Weights of a small audio embedding model.
Training: soap at rate 0.0026, batches of 256.
Rows from block 7 of a small audio embedding model, named by matrix and row number. Rows with one number belong to one channel. Each number is 200 + 30 x the weight over its row's rms, rounded and kept within 0 to 999. All counts start at 0. After the name is the row's rms in percent of the matrix's.
After each channel's rows are labels from the 100 clips, of 14848, where the channel reaches its highest value: "band" is the frequency band that holds the peak; "strongest on" is what is common among them. Only what is clearly more common there than usual is listed. The data: simulated sounds of rotating machines with and without faults.
# convs1: grouped (4 groups) 3x3 conv (model.blocks.7.convs.1.weight, 256x64x3x3, each kernel summed), inputs within the group 0-63
# convs2: expand pointwise conv (model.blocks.7.convs.2.weight, 512x256x1x1, transposed), outputs 0-51

convs1.36,090,215,233,211,249,160,210,195,238,209,206,213,184,162,243,185,167,146,230,222,176,193,212,230,206,123,203,209,195,250,210,271,201,189,179,226,169,225,141,199,240,200,212,207,190,225,195,256,179,216,192,200,237,159,213,190,186,194,190,284,178,220,179,212,173
convs2.36,105,212,182,180,293,174,148,163,214,171,184,167,206,256,177,247,251,215,193,175,169,167,255,246,202,170,171,162,200,229,196,182,180,219,228,201,241,208,164,206,147,155,220,191,173,210,213,196,192,241,199,232,227
band: 4000 to 8000 Hz
strongest on: state: faulty; squeal; speed flutter

convs1.3,081,226,176,207,213,152,203,182,220,125,228,177,199,197,153,166,196,277,260,227,182,227,242,171,158,195,195,208,168,176,217,193,139,148,224,184,204,183,203,262,206,212,167,183,198,201,185,235,190,205,197,187,207,218,220,250,195,191,179,226,172,213,260,196,165
convs2.3,100,129,210,188,200,210,159,157,204,173,195,145,246,222,246,205,237,203,205,176,204,211,206,183,260,175,186,194,189,198,184,175,216,206,208,232,194,162,195,224,145,225,208,222,179,185,186,183,195,237,218,193,197
band: 500 to 1000 Hz
strongest on: rattle; grinding; piston engine

convs1.69,108,204,238,158,244,184,218,196,178,182,162,152,214,178,262,172,238,285,216,198,212,229,168,203,215,202,204,196,243,159,204,199,242,173,180,194,162,196,189,182,182,194,186,177,246,144,217,223,181,180,205,156,220,157,172,185,222,215,141,165,223,182,250,221,186
convs2.69,104,184,189,150,221,226,175,203,213,194,177,221,171,211,139,224,178,168,179,194,155,176,138,226,208,191,200,218,182,198,204,275,217,183,222,215,186,176,254,217,223,183,204,233,192,172,243,151,150,174,181,162,188
band: 4000 to 8000 Hz
strongest on: state: faulty; bearing knock; electric motor

convs1.33,087,225,188,177,169,237,205,165,218,209,244,213,185,206,245,225,173,191,156,188,209,206,188,169,166,225,200,194,208,170,231,195,170,178,179,214,234,249,232,210,242,158,154,204,160,197,171,214,260,179,210,156,185,98,201,201,247,171,191,248,193,203,242,187,179
convs2.33,099,154,198,198,168,181,221,232,208,131,206,183,185,161,199,137,200,199,217,159,168,192,270,201,216,196,207,206,246,230,201,184,226,172,210,196,265,270,230,217,196,185,188,212,203,212,229,180,146,157,191,169,252
band: 1000 to 2000 Hz
strongest on: state: faulty; squeal; rattle; speed flutter

convs1.240,103,181,196,188,195,178,185,207,198,201,173,238,238,176,198,196,200,164,180,203,157,279,230,209,215,149,203,187,171,221,197,219,181,200,245,186,235,215,193,199,161,212,226,272,262,154,214,212,193,184,197,120,162,234,166,188,178,242,194,261,205,195,168,166,200
convs2.240,096,160,176,182,189,228,195,177,142,192,237,240,204,164,153,223,233,214,256,157,176,248,210,189,233,199,207,196,216,205,220,214,169,164,166,214,243,154,222,197,229,179,209,198,198,239,213,163,169,208,183,185,214
band: 250 to 500 Hz
strongest on: electric motor

convs1.250,103,205,182,202,300,192,208,207,234,190,200,207,159,218,212,223,220,170,227,196,204,197,198,163,208,236,187,187,194,220,195,234,138,227,245,204,242,191,162,217,149,181,198,172,160,205,231,224,225,193,189,244,152,169,171,155,157,228,202,211,207,148,256,171,231
convs2.250,101,218,180,212,136,178,197,181,191,241,219,200,231,189,233,193,232,138,215,246,149,184,226,224,212,229,224,222,219,214,221,243,170,157,193,191,294,253,197,221,226,158,247,215,170,216,201,207,210,207,163,220,223
band: 4000 to 8000 Hz
strongest on: state: faulty; squeal; speed flutter

convs1.196,081,224,157,210,257,204,247,216,167,234,177,209,228,193,214,214,151,200,178,203,210,204,213,226,134,180,221,215,170,219,171,278,211,197,183,213,172,209,173,221,245,155,223,265,172,167,206,199,178,181,165,147,172,217,192,164,193,190,249,222,253,182,187,221,216
convs2.196,097,191,260,241,178,217,234,185,205,213,271,203,203,222,193,213,177,176,232,190,245,199,206,171,159,213,169,196,206,224,190,190,225,170,213,187,174,227,190,224,195,247,193,224,171,204,257,185,239,169,197,199,188
band: 2000 to 4000 Hz; 1000 to 2000 Hz
strongest on: state: faulty; squeal; conveyor

convs1.80,118,172,167,218,249,188,181,197,201,194,192,199,198,202,248,228,200,215,178,208,203,197,192,275,214,135,237,167,155,209,235,272,219,162,188,201,177,252,135,197,191,187,153,174,217,195,207,170,159,212,192,155,167,196,173,219,253,174,167,211,231,192,188,195,244
convs2.80,102,217,220,208,220,178,217,225,198,220,194,219,220,231,221,219,172,222,163,173,237,202,174,170,232,230,205,225,202,198,156,213,170,245,199,240,199,184,213,222,203,206,208,206,209,185,178,200,223,170,152,179,236
band: 4000 to 8000 Hz
strongest on: state: faulty; bearing knock; speed flutter

convs1.185,079,221,204,160,166,188,181,173,186,241,218,226,258,212,188,159,219,186,258,226,145,213,140,230,213,197,233,205,185,230,187,232,216,210,208,235,188,175,282,220,190,193,167,156,177,181,224,251,201,173,205,212,229,156,232,207,189,203,170,202,225,164,178,239,150
convs2.185,100,263,224,243,216,226,197,244,185,215,220,206,142,215,198,214,183,251,211,172,152,172,207,209,251,176,188,215,128,183,213,178,155,140,195,199,183,158,187,183,165,198,211,161,270,202,176,187,206,215,154,214,201
band: 1000 to 2000 Hz
strongest on: state: faulty; rattle; squeal; piston engine

convs1.168,112,172,173,201,210,214,173,189,146,209,159,187,189,178,135,190,200,206,215,181,197,245,205,193,218,198,182,205,211,184,133,226,213,209,213,147,219,169,115,204,164,221,187,197,227,178,193,146,191,159,213,167,185,140,160,195,202,154,252,165,196,156,158,202,208
convs2.168,101,215,213,188,212,210,178,166,209,233,184,204,167,224,184,146,236,160,199,194,194,222,177,208,212,197,177,163,250,248,272,180,159,237,175,222,218,174,171,203,164,196,260,172,246,208,195,192,264,231,149,194,227
band: 2000 to 4000 Hz
strongest on: state: faulty; squeal; speed flutter

convs1.76,107,192,207,185,185,260,157,180,235,138,209,172,167,179,149,196,205,224,198,187,190,178,154,232,239,272,168,190,167,154,223,166,181,244,219,174,203,212,209,198,170,184,214,176,155,212,190,192,236,181,204,204,221,222,189,204,173,275,197,134,196,223,184,237,182
convs2.76,112,165,201,160,192,178,223,216,197,273,180,207,193,192,258,181,294,203,213,244,159,188,188,212,180,191,261,272,196,168,185,176,181,238,262,230,188,189,202,186,212,150,215,200,184,242,244,157,240,294,193,250,172
band: 1000 to 2000 Hz; 500 to 1000 Hz
strongest on: electric motor; piston engine

convs1.228,113,226,201,222,216,205,259,160,182,191,247,238,217,151,233,175,183,238,273,170,265,205,201,234,219,220,204,189,249,174,161,195,221,194,199,193,220,168,170,228,178,185,170,185,169,176,197,252,237,165,162,225,205,210,218,241,198,230,157,170,190,191,184,193,256
convs2.228,101,153,208,190,200,203,229,215,212,207,202,182,206,229,211,176,199,176,163,173,170,142,235,221,195,246,195,188,180,160,183,142,225,189,235,289,172,215,173,118,188,185,199,237,132,195,208,218,227,165,207,176,227
band: 1000 to 2000 Hz
strongest on: state: faulty; speed flutter; squeal; machine: gearbox

convs1.251,106,203,182,184,188,169,194,161,283,250,190,200,190,154,214,193,258,194,182,238,193,175,220,246,204,217,174,155,191,215,224,119,186,163,262,201,217,193,200,218,181,231,154,208,139,172,179,157,214,192,176,176,245,204,209,201,182,183,204,212,192,186,169,223,167
convs2.251,099,108,186,195,206,124,176,205,207,204,163,228,177,221,254,226,240,223,214,212,181,201,236,180,218,177,210,226,147,199,207,145,203,203,216,247,211,192,215,200,193,189,162,159,209,174,221,217,224,218,176,320,189
band: 4000 to 8000 Hz
strongest on: state: faulty; squeal; speed flutter

convs1.238,095,243,236,209,221,267,157,213,176,194,203,199,213,169,185,180,175,178,228,174,169,201,196,151,194,186,207,156,195,212,182,165,244,144,230,233,228,213,171,196,249,236,167,235,203,120,219,233,222,169,217,204,214,185,196,252,169,208,209,228,174,221,168,251,172
convs2.238,098,254,212,148,204,168,193,157,185,231,249,268,252,242,192,130,214,243,212,204,223,213,261,152,180,203,180,256,213,197,197,224,186,241,166,240,205,165,199,156,153,233,214,261,163,195,168,154,226,194,188,236,122
band: 250 to 500 Hz
strongest on: state: faulty; rattle; speed flutter; squeal

convs1.24,102,254,222,213,216,171,191,184,176,181,165,205,210,152,271,243,204,200,185,176,209,231,212,239,186,256,222,162,152,178,214,197,169,166,179,236,213,206,196,172,209,190,161,122,215,172,146,157,199,231,183,213,204,160,156,157,197,195,192,228,208,211,204,162,241
convs2.24,099,173,199,136,152,175,228,241,202,203,199,255,193,179,204,181,187,229,189,207,164,215,188,170,156,153,222,217,216,244,158,181,201,246,164,196,214,191,193,234,222,206,196,169,181,218,167,204,267,165,209,198,199
band: 1000 to 2000 Hz
strongest on: state: faulty; squeal; electric motor

convs1.29,100,217,158,177,198,201,169,229,227,181,258,192,188,189,221,176,187,129,205,248,259,238,190,173,205,213,144,170,163,199,229,221,172,224,257,206,203,206,185,162,238,190,197,225,231,185,196,177,183,201,178,169,223,174,227,174,240,168,195,229,175,150,230,148,153
convs2.29,102,263,187,230,230,196,170,221,228,191,200,230,198,200,181,153,215,241,224,229,211,207,223,200,174,218,172,150,206,300,208,228,208,258,174,189,236,208,172,136,191,156,226,160,194,198,188,183,173,169,162,194,211
band: 0 to 250 Hz
strongest on: state: faulty; electric motor

convs1.184,090,188,182,179,199,211,171,208,221,141,185,123,190,188,213,227,192,179,178,203,233,181,247,198,178,215,162,215,214,229,249,196,260,208,251,179,223,243,226,178,221,152,187,169,220,279,190,210,203,218,164,224,145,187,172,251,191,203,213,193,216,219,171,234,164
convs2.184,099,231,243,215,275,178,190,221,235,228,157,216,263,163,213,231,229,185,195,222,180,174,187,190,221,189,228,198,252,191,184,228,156,218,231,268,180,204,123,225,205,176,168,181,194,211,267,221,202,230,183,207,161
band: 500 to 1000 Hz
strongest on: state: faulty; speed flutter; rattle; machine: electric motor

convs1.215,095,207,205,223,221,124,169,169,144,182,225,198,172,187,176,227,212,227,200,179,166,236,151,226,176,240,176,206,225,176,136,251,204,178,157,154,231,205,175,219,212,174,191,172,149,199,238,250,159,229,207,182,190,186,212,172,169,184,236,210,166,203,166,169,182
convs2.215,094,193,233,212,168,183,169,204,169,285,224,137,191,233,199,178,212,204,240,228,227,260,212,251,198,221,207,203,212,195,222,152,205,195,201,234,176,246,222,136,190,218,231,239,223,174,247,220,200,187,203,198,250
band: 250 to 500 Hz
strongest on: state: faulty; rattle; piston engine

convs1.233,087,211,218,159,219,209,200,214,212,205,194,209,180,250,187,191,187,269,149,212,214,205,245,193,185,176,259,165,183,197,239,195,194,164,165,193,169,254,225,146,172,218,193,241,188,244,199,181,155,246,237,164,163,264,192,209,215,199,251,180,149,210,210,198,181
convs2.233,096,209,231,228,169,215,165,215,197,163,225,171,155,188,184,212,182,187,220,156,237,213,201,233,179,226,218,175,184,163,198,226,200,170,258,189,232,227,203,212,188,187,216,201,211,253,174,199,175,140,185,219,246
band: 500 to 1000 Hz
strongest on: state: faulty; rattle

convs1.156,095,204,182,159,174,169,177,188,225,195,221,175,210,226,276,203,207,173,225,193,258,191,201,184,182,191,211,183,192,223,223,160,222,190,231,144,136,185,246,240,216,194,211,194,224,173,168,208,190,188,150,268,171,234,212,247,180,168,158,241,238,245,226,215,191
convs2.156,104,194,144,212,252,262,213,157,183,169,221,238,175,184,253,170,159,192,155,200,157,228,121,195,223,234,270,230,204,177,196,163,178,190,188,195,230,186,176,236,163,250,180,159,208,187,201,161,187,173,219,215,244
band: 1000 to 2000 Hz
strongest on: state: faulty; rattle; squeal

convs1.223,100,203,219,212,232,174,208,110,106,214,218,184,193,144,231,216,214,207,209,192,175,230,209,198,205,190,194,190,203,211,176,202,275,168,185,187,218,255,164,172,233,163,192,213,175,229,210,230,156,157,185,193,135,215,196,182,180,180,205,226,224,186,178,169,206
convs2.223,097,248,200,192,223,205,173,203,160,173,152,169,183,214,234,169,182,246,192,157,187,153,192,200,122,191,133,203,209,173,210,194,211,232,215,182,218,240,233,172,116,189,190,199,162,253,204,157,160,205,179,147,230
band: 250 to 500 Hz
strongest on: state: faulty; speed flutter; squeal; piston engine

convs1.133,077,206,191,245,208,211,164,222,212,170,209,119,211,180,213,256,174,262,177,216,211,139,176,238,187,182,173,179,224,187,215,163,182,183,210,226,163,232,209,205,215,234,244,151,183,210,207,205,211,180,167,218,206,196,203,189,218,201,158,125,206,246,153,231,160
convs2.133,111,181,191,207,197,163,256,214,211,230,232,164,207,184,179,233,171,243,160,214,251,207,180,196,142,182,208,82,217,212,177,149,164,193,267,236,185,250,162,190,213,213,219,182,161,157,207,204,169,215,181,201,189
band: 4000 to 8000 Hz
strongest on: state: faulty; squeal

convs1.117,105,209,155,184,213,217,197,186,167,166,168,222,193,186,215,168,192,189,248,193,258,220,230,199,222,192,226,214,287,196,192,183,207,180,143,183,135,252,185,177,164,162,233,188,252,199,197,176,169,128,206,165,243,189,185,175,200,178,175,221,229,175,207,189,180
convs2.117,102,186,197,163,168,234,190,178,201,234,204,236,180,161,160,206,174,169,213,183,186,193,165,210,181,243,186,236,197,204,187,237,166,202,201,190,218,208,242,206,173,191,220,170,225,210,198,168,180,142,169,233,210
band: 4000 to 8000 Hz
strongest on: state: faulty; bearing knock; speed flutter

convs1.28,084,133,218,208,191,199,141,221,205,209,150,179,231,218,221,208,232,171,180,210,205,227,195,259,159,195,221,233,154,173,181,213,175,189,164,228,241,188,184,155,192,189,196,186,170,209,202,239,247,155,222,171,212,248,193,146,194,175,234,181,262,247,186,170,178
convs2.28,098,173,161,185,175,200,206,181,226,182,228,205,243,193,174,209,166,197,194,201,156,211,198,236,216,222,192,173,196,178,125,186,223,161,182,190,186,198,208,234,214,189,191,167,169,164,209,245,198,196,271,250,166
band: 2000 to 4000 Hz
strongest on: state: faulty; squeal; speed flutter

convs1.60,114,192,234,169,147,164,139,222,214,195,135,283,205,196,138,234,198,204,194,181,215,145,202,199,225,131,207,217,187,198,209,246,189,188,180,184,156,163,238,164,179,200,165,208,161,234,212,238,227,182,185,182,190,202,178,189,234,162,222,199,209,186,193,185,193
convs2.60,096,192,188,199,232,241,226,170,199,179,190,225,219,200,234,183,187,185,209,186,191,203,182,168,176,226,160,187,217,225,189,225,211,176,171,195,172,211,149,202,263,158,163,186,208,188,196,208,144,216,192,184,193
band: 1000 to 2000 Hz
strongest on: state: faulty; speed flutter; squeal

convs1.39,100,248,173,197,238,202,241,229,159,174,245,196,155,192,236,165,212,223,173,186,220,201,210,235,185,244,160,174,148,186,214,160,160,199,176,210,236,162,190,180,169,152,175,169,185,212,213,246,195,133,213,156,203,222,201,232,224,184,212,227,219,171,216,130,205
convs2.39,098,191,233,198,209,156,203,166,201,194,169,173,230,181,215,178,212,237,184,218,217,146,179,212,193,256,229,211,200,193,182,195,184,215,201,234,167,227,181,254,186,168,178,224,197,221,208,220,235,249,193,191,243
band: 500 to 1000 Hz
strongest on: squeal; turbine

convs1.202,103,208,162,193,182,143,174,197,153,173,240,256,210,227,194,177,157,280,236,213,194,214,216,218,239,141,224,200,212,180,209,227,182,205,216,177,248,193,214,204,139,199,238,197,182,193,193,150,182,173,238,159,146,209,175,227,240,225,190,194,243,207,180,187,206
convs2.202,108,225,159,172,202,155,207,209,164,180,208,215,202,175,188,210,227,191,167,224,154,156,229,224,179,243,170,159,202,166,178,221,196,184,196,176,263,214,206,221,250,239,200,209,235,202,166,181,213,231,217,191,159
band: 4000 to 8000 Hz
strongest on: state: faulty; squeal; speed flutter

convs1.182,116,183,194,176,243,176,233,180,235,169,204,219,177,215,184,206,173,254,189,155,222,181,236,203,224,170,218,212,270,167,163,244,194,243,205,176,150,212,219,261,223,197,270,211,226,203,193,202,194,168,168,173,229,190,241,233,187,184,216,167,160,244,165,164,191
convs2.182,105,232,240,190,204,194,154,172,206,189,210,170,215,215,156,216,184,218,180,249,206,217,176,184,246,217,212,174,199,214,172,199,227,186,262,227,280,189,220,190,236,171,192,202,187,174,208,207,218,233,178,214,171
band: 1000 to 2000 Hz
strongest on: state: faulty; squeal; speed flutter

convs1.85,092,162,191,189,262,166,207,223,193,189,170,185,232,125,229,186,181,197,220,214,196,146,196,207,260,234,199,161,176,178,173,160,249,169,156,231,157,201,208,249,202,202,206,218,205,135,257,204,206,212,183,200,171,184,187,195,190,164,203,162,239,209,240,161,194
convs2.85,102,197,229,264,198,241,251,204,160,144,228,255,216,213,252,159,195,123,214,225,257,243,205,173,184,176,177,211,171,182,202,221,215,247,169,220,242,201,219,168,205,182,179,170,213,191,190,243,219,208,159,191,220
band: 4000 to 8000 Hz
strongest on: state: faulty; squeal; speed flutter; bearing knock

convs1.143,124,224,213,232,234,219,161,177,187,233,229,195,212,191,194,154,223,167,181,137,235,219,202,233,183,234,171,210,201,194,221,215,299,165,205,169,238,165,179,245,176,228,199,208,187,203,193,140,151,183,202,184,212,229,174,184,190,185,220,190,181,171,260,255,199
convs2.143,107,186,229,169,145,222,183,189,192,165,217,187,209,186,102,175,228,214,222,171,203,229,205,241,157,156,192,182,187,174,221,188,165,230,210,218,190,218,150,163,195,200,209,194,218,171,182,150,195,198,243,203,216
band: 1000 to 2000 Hz
strongest on: state: faulty; speed flutter; gearbox

convs1.204,081,151,211,224,196,167,183,189,185,161,194,210,132,189,167,254,214,247,238,182,172,230,144,200,236,167,161,158,188,194,231,236,197,248,166,158,220,207,186,185,165,195,191,219,212,195,252,257,179,149,189,199,207,217,215,217,212,198,236,214,208,162,253,164,185
convs2.204,101,172,248,252,187,211,175,228,243,260,218,185,289,271,204,175,154,257,200,211,249,232,183,140,152,176,216,202,215,189,221,182,173,208,211,152,199,211,184,190,249,195,202,218,167,211,192,254,227,191,246,240,196
band: 250 to 500 Hz
strongest on: rattle; piston engine